{
  "dataset": "single printed letters, digits and signs in grey, bent and noisy",
  "norm": "rmsnorm",
  "activation": "relu",
  "fused_qkv": true,
  "patch_size": [4, 4]
}
Rows from block 5 of a small image flow-matching model, named by matrix and row number. Rows with one number within an expert belong to one neuron, the router's apart. Each number is 50 + 10 x the weight over its row's rms, rounded and kept within 0 to 99. All counts start at 0.
Before each expert's rows are labels from the 100 images, of 14848 (inputs lightly noised), where the router gives the expert most weight on average: "responds to" is what is common among them. Only what is clearly more common there than usual is listed. The data: single printed letters, digits and signs in grey, bent and noisy.
# router: slot weights (model.blocks.5.mlp.router.weight, 16x384, trained with AdamW), inputs 128-191
# up: expert up (model.blocks.5.mlp.up, 8x384x384), inputs 128-191
# down: expert down (model.blocks.5.mlp.down, 8x384x384, transposed), outputs 128-191

# expert 6
responds to: the character @
router.12:32 56 54 33 33 62 46 60 49 50 46 67 39 40 33 45 37 61 44 59 33 62 32 50 59 38 48 50 33 34 62 66 47 43 30 53 40 49 36 52 44 43 63 34 45 40 62 67 39 42 57 49 55 68 59 53 58 35 48 50 40 55 65 59
router.13:55 44 52 67 33 36 57 52 44 66 46 48 61 56 68 39 56 48 35 61 62 51 47 52 43 50 57 40 48 63 50 33 58 44 59 46 45 30 50 48 79 49 42 63 45 60 36 28 52 46 43 60 52 48 60 38 38 58 50 55 47 50 39 57
up.0:44 31 55 76 56 57 62 49 53 61 48 51 44 38 55 41 62 57 72 35 48 64 55 48 53 69 33 48 39 49 52 53 49 67 73 63 56 54 58 44 43 47 62 38 64 45 55 47 65 65 42 33 59 62 52 72 57 54 65 38 55 50 61 48
down.0:46 56 49 70 31 43 46 30 54 55 48 69 34 49 48 47 70 26 48 62 48 43 65 46 47 59 54 42 60 51 65 46 51 41 73 51 50 37 52 42 43 39 55 52 48 63 72 19 62 45 40 52 45 30 42 53 51 47 41 35 55 58 39 44
up.1:67 55 51 30 68 59 42 58 45 42 45 46 56 51 56 58 46 49 69 38 59 53 41 52 45 72 50 45 38 42 51 46 49 47 42 48 57 48 55 59 46 54 40 48 45 50 72 47 55 57 33 42 54 47 70 71 52 57 47 53 34 47 54 37
down.1:50 58 47 74 44 46 49 47 60 44 52 36 50 40 51 47 41 45 47 20 48 64 64 48 79 34 63 46 55 60 46 55 56 56 48 58 47 44 47 51 48 51 49 45 52 48 40 60 57 42 57 44 54 54 37 63 49 63 38 36 43 45 24 55
up.2:37 33 45 68 34 38 49 54 59 38 44 38 50 58 52 30 63 47 54 63 49 56 68 49 65 29 50 51 60 35 30 58 39 70 50 30 56 53 53 53 59 58 47 33 37 37 46 60 60 59 67 47 52 42 49 50 45 61 47 51 63 42 31 47
down.2:43 72 46 45 67 48 36 53 37 30 49 53 56 36 57 48 55 47 63 59 63 70 35 61 54 54 60 56 69 33 57 52 48 56 36 46 40 41 52 44 60 49 37 25 35 46 42 51 43 54 28 39 66 55 46 41 51 40 39 56 57 43 71 54
up.3:43 37 50 41 57 68 51 41 76 60 31 40 51 48 45 46 57 47 46 34 30 35 61 36 51 56 49 74 51 41 50 54 51 37 69 59 44 31 68 64 53 53 55 49 57 59 55 54 45 45 40 49 51 65 48 50 46 53 44 63 56 48 48 55
down.3:48 45 31 62 61 35 53 60 68 51 49 65 46 42 59 49 46 55 58 39 40 36 57 58 44 48 47 68 48 55 52 47 42 55 41 47 34 50 57 51 66 56 34 53 42 45 63 42 50 44 51 51 42 44 52 45 51 57 47 45 67 42 49 43
up.4:61 55 45 55 53 52 36 48 47 56 45 43 59 64 62 49 58 53 53 57 52 74 50 55 46 49 63 40 55 44 56 55 53 46 58 48 66 49 37 41 54 56 41 51 51 56 53 53 58 43 55 41 55 51 41 33 60 51 76 38 65 58 37 44
down.4:40 56 48 52 57 59 41 61 43 27 39 51 43 56 53 54 58 56 55 53 50 56 65 51 57 54 49 49 46 41 62 52 46 57 42 50 60 55 44 37 59 51 40 60 43 57 60 44 39 36 44 51 43 48 53 70 49 51 60 44 55 57 51 45

# expert 4
responds to: the character @
router.8:47 52 63 46 44 55 37 41 53 52 59 67 29 40 52 40 51 61 49 48 49 62 47 55 57 64 56 36 59 49 55 59 30 53 60 58 49 44 53 45 26 37 59 51 61 55 55 49 61 54 59 41 40 58 55 58 48 41 54 51 47 49 34 48
router.9:44 47 60 62 53 55 59 46 51 43 59 55 53 36 44 53 59 47 43 51 58 61 52 43 61 41 61 52 39 64 50 54 44 43 44 62 65 54 41 49 64 52 27 52 60 44 50 63 56 63 47 48 64 51 60 49 54 45 54 49 42 54 40 64
up.0:35 60 55 63 62 56 66 61 29 52 57 53 55 49 32 74 63 32 49 42 52 36 51 41 54 59 52 41 44 46 51 46 56 44 57 52 54 54 63 58 57 62 33 32 46 53 80 43 73 42 53 59 65 51 37 54 60 52 67 56 46 50 67 44
down.0:41 38 46 62 67 46 50 49 49 46 48 56 58 48 38 52 44 32 52 66 65 61 28 63 57 50 52 69 41 37 34 37 45 45 53 53 31 52 60 55 74 45 44 49 33 52 39 53 54 57 45 46 45 77 55 72 50 39 48 56 40 50 69 57
up.1:48 52 36 52 62 62 52 53 72 37 35 39 44 45 37 43 40 39 48 56 40 68 35 44 56 60 46 49 48 39 43 63 43 70 34 47 68 53 45 59 43 32 57 61 54 47 69 50 31 51 57 32 40 53 41 31 52 37 55 60 54 51 54 48
down.1:49 65 54 36 53 54 43 49 53 49 44 49 61 29 38 48 33 38 53 55 41 56 41 51 49 47 59 50 49 46 55 39 60 68 50 45 57 55 47 53 67 47 42 48 51 53 35 52 49 62 51 53 48 65 50 50 46 70 46 57 39 72 67 63
up.2:40 47 59 54 42 41 64 37 44 45 39 56 37 59 69 47 40 58 50 58 60 42 51 48 55 52 48 47 48 40 46 39 44 49 33 47 44 47 50 36 67 56 59 65 42 47 68 55 65 38 63 61 43 52 34 34 51 20 60 37 58 52 47 42
down.2:42 62 57 51 37 47 59 42 64 51 50 59 60 43 39 45 60 68 52 50 48 56 55 54 64 52 66 43 40 55 59 52 40 49 59 33 42 52 42 43 43 58 64 40 46 51 31 44 59 44 62 48 47 37 56 55 55 42 48 39 57 41 44 46
up.3:41 54 47 50 66 53 54 39 43 51 61 53 42 53 33 57 42 47 62 54 60 49 49 52 50 69 41 52 45 28 49 61 54 51 61 50 45 66 86 21 51 51 50 52 37 75 44 46 37 59 60 42 29 57 66 40 45 44 33 51 68 48 46 58
down.3:55 46 46 61 51 40 43 67 46 59 48 50 47 41 43 56 55 47 50 50 41 56 70 50 38 41 63 60 48 59 44 61 51 43 48 52 63 55 37 45 47 61 40 58 45 46 33 60 51 60 25 57 47 59 53 40 54 57 45 31 61 58 45 55
up.4:67 46 70 69 53 47 53 59 33 70 45 59 46 43 50 49 46 58 34 44 40 44 31 60 51 36 41 66 51 39 43 55 31 63 37 61 46 28 45 53 34 59 45 56 70 40 41 48 81 53 59 56 68 49 46 41 49 59 45 67 62 50 52 71
down.4:54 51 48 29 47 51 45 32 49 47 49 45 44 46 63 35 39 50 34 35 69 68 48 51 58 41 43 50 47 49 57 66 64 76 48 44 49 51 50 23 17 49 55 48 64 36 47 51 60 61 56 46 56 32 45 47 48 37 56 55 55 54 33 52

# expert 0
responds to: the character @
router.0:48 67 54 46 52 44 62 72 63 60 42 31 54 47 37 54 50 55 59 51 33 72 33 65 58 33 46 36 32 32 42 55 54 64 51 62 52 36 50 47 38 45 55 52 45 40 64 49 48 48 54 38 46 60 56 50 40 55 38 52 49 50 75 60
router.1:44 57 42 57 51 41 45 61 43 63 43 55 60 31 60 43 57 74 57 46 42 55 31 59 48 56 38 33 30 38 27 46 52 65 53 44 63 39 58 49 67 36 63 42 65 54 66 40 39 44 57 42 56 56 61 62 54 52 50 68 43 54 46 64
up.0:43 58 45 42 56 52 56 62 36 37 60 48 45 47 39 59 52 49 50 67 41 65 71 53 60 59 54 49 51 44 66 46 61 40 44 40 59 35 51 49 62 40 43 42 56 70 34 59 29 53 36 57 35 33 37 53 43 57 40 53 53 63 35 54
down.0:50 34 48 65 49 47 66 43 61 32 46 55 48 52 47 35 31 40 49 26 48 45 59 50 51 47 32 57 54 51 53 49 39 56 53 48 49 47 45 46 52 37 30 44 35 49 48 49 73 63 55 43 47 63 46 58 53 47 44 39 56 36 34 48
up.1:43 42 51 52 22 65 38 44 43 45 52 60 52 41 48 47 12 44 41 39 51 46 50 58 58 46 57 54 66 37 47 50 58 42 48 31 54 38 56 41 65 48 32 61 52 56 55 50 36 67 54 51 49 56 53 55 51 75 45 72 43 46 33 55
down.1:59 44 39 54 59 69 46 51 64 49 49 39 51 45 49 64 35 60 65 23 56 51 45 46 54 57 49 49 60 59 47 53 55 59 56 60 48 59 45 57 81 56 48 59 62 53 49 39 42 65 46 54 63 46 32 59 46 56 39 56 55 41 66 45
up.2:67 47 37 55 55 58 47 66 53 58 57 54 46 29 52 44 40 40 37 68 52 68 38 46 54 50 59 52 56 41 52 42 48 52 38 39 59 41 50 53 36 54 39 30 47 50 52 24 50 58 45 50 63 50 67 34 43 66 54 67 49 47 46 48
down.2:51 46 54 68 52 55 56 45 42 38 55 65 40 57 52 48 55 50 46 41 55 51 44 50 35 45 56 42 34 55 53 51 46 37 43 52 56 40 47 47 30 75 60 20 42 39 44 36 55 56 09 56 55 60 45 62 48 50 54 69 62 48 60 55
up.3:61 57 70 37 49 54 77 52 48 60 48 38 45 49 42 47 51 54 46 42 63 63 61 56 54 62 51 54 42 60 59 51 67 52 58 56 39 51 56 54 37 63 42 55 52 42 54 50 67 68 42 46 49 52 50 38 53 42 44 37 68 50 57 62
down.3:51 63 34 42 47 43 56 39 53 56 58 69 60 40 61 60 51 55 61 58 26 48 46 48 50 57 38 53 56 40 36 57 63 58 41 59 48 51 56 35 55 53 45 44 69 52 54 63 34 62 49 40 47 52 33 43 48 57 51 50 55 50 42 43
up.4:47 32 27 47 60 44 35 52 40 54 51 47 37 49 58 61 56 35 44 51 32 43 35 60 38 46 35 46 36 67 56 64 54 52 53 61 44 54 58 48 54 51 27 77 63 59 63 58 55 36 49 34 66 58 45 54 49 59 41 51 42 59 53 39
down.4:51 61 30 34 36 40 46 45 56 50 50 39 48 60 40 55 67 62 65 31 60 54 58 60 45 63 44 57 49 22 48 46 64 36 55 55 53 47 64 51 69 49 35 50 49 58 37 52 45 51 53 39 45 53 69 51 53 50 45 44 48 73 62 39

# expert 1
responds to: dark on light; the character -
router.2:46 50 67 53 46 60 37 28 50 33 40 42 33 59 63 45 45 41 41 57 56 45 66 41 64 45 50 62 64 73 56 56 35 44 58 62 55 45 68 65 44 63 64 64 36 55 23 49 48 53 43 47 58 48 31 44 49 43 64 42 50 58 47 67
router.3:46 41 55 65 42 52 59 52 53 21 47 61 49 49 57 43 53 36 49 50 51 44 43 47 71 44 46 64 47 45 44 69 57 54 51 43 61 56 53 53 55 52 58 54 57 33 46 44 29 41 43 64 49 54 44 56 36 55 41 44 61 69 55 36
up.0:60 38 40 28 35 83 51 43 47 55 62 38 47 51 53 41 58 57 42 50 49 45 60 52 53 51 34 48 41 48 50 61 56 54 45 52 66 50 44 62 60 55 37 44 53 43 53 53 45 39 43 59 48 54 44 53 45 46 58 60 49 58 45 52
down.0:42 41 46 61 46 56 57 48 66 48 41 50 53 38 56 51 79 46 46 44 52 64 33 51 67 39 45 65 53 40 51 49 57 38 45 59 34 73 50 52 67 53 49 74 49 47 50 61 51 56 47 37 41 40 52 28 47 69 48 60 70 45 42 55
up.1:61 49 60 46 63 58 36 54 51 37 60 70 49 42 68 49 47 61 43 73 59 49 48 60 58 51 34 55 33 49 42 62 35 53 39 53 45 58 48 49 35 53 43 37 46 44 56 73 43 44 41 53 50 39 49 55 49 50 45 49 51 45 51 50
down.1:48 54 60 33 59 65 65 55 45 57 46 31 53 54 45 63 39 33 56 64 60 55 48 53 50 32 38 44 48 63 47 46 45 68 61 42 49 51 48 59 62 52 32 40 43 57 48 37 43 64 44 45 51 50 59 52 49 31 53 38 38 57 50 60
up.2:45 49 41 50 45 43 59 42 44 54 43 45 44 47 20 64 45 42 48 52 55 51 38 54 50 44 53 42 25 48 40 40 51 41 50 39 46 58 61 46 55 47 46 29 44 65 60 70 60 39 72 32 38 35 27 55 35 41 66 44 52 51 42 58
down.2:44 42 33 74 44 43 47 49 41 54 47 47 60 43 30 63 33 41 46 43 48 37 40 48 62 78 52 58 60 44 43 48 54 36 47 46 31 53 62 34 56 54 45 27 57 48 49 63 40 41 58 42 53 52 55 49 45 40 45 28 34 39 42 35
up.3:47 60 60 56 59 29 59 61 38 45 36 45 53 51 37 47 40 55 57 50 49 71 54 69 48 37 51 50 47 37 47 42 42 50 68 53 46 55 45 55 73 48 51 66 48 37 46 39 63 45 47 28 44 50 60 79 55 52 50 53 44 51 45 43
down.3:45 45 50 49 53 36 69 44 58 34 51 58 61 52 48 53 38 37 55 39 52 58 56 46 56 64 51 69 37 72 46 56 32 63 41 49 62 55 49 54 57 60 53 49 59 51 66 55 48 58 50 58 49 49 40 52 54 60 57 47 68 49 45 54
up.4:52 57 42 37 53 77 34 65 53 50 55 44 61 37 53 46 43 61 33 50 42 47 49 59 58 59 49 54 38 65 51 59 44 63 49 40 57 44 50 37 56 51 53 63 44 60 44 56 66 45 48 62 46 55 34 27 58 54 41 62 73 51 37 54
down.4:50 46 58 58 49 19 55 33 44 58 53 54 48 49 53 47 75 55 47 43 63 50 39 47 64 63 64 44 49 54 58 47 54 41 43 47 71 56 50 48 31 61 66 53 34 49 38 55 56 66 47 44 44 38 41 47 52 73 57 42 47 44 37 63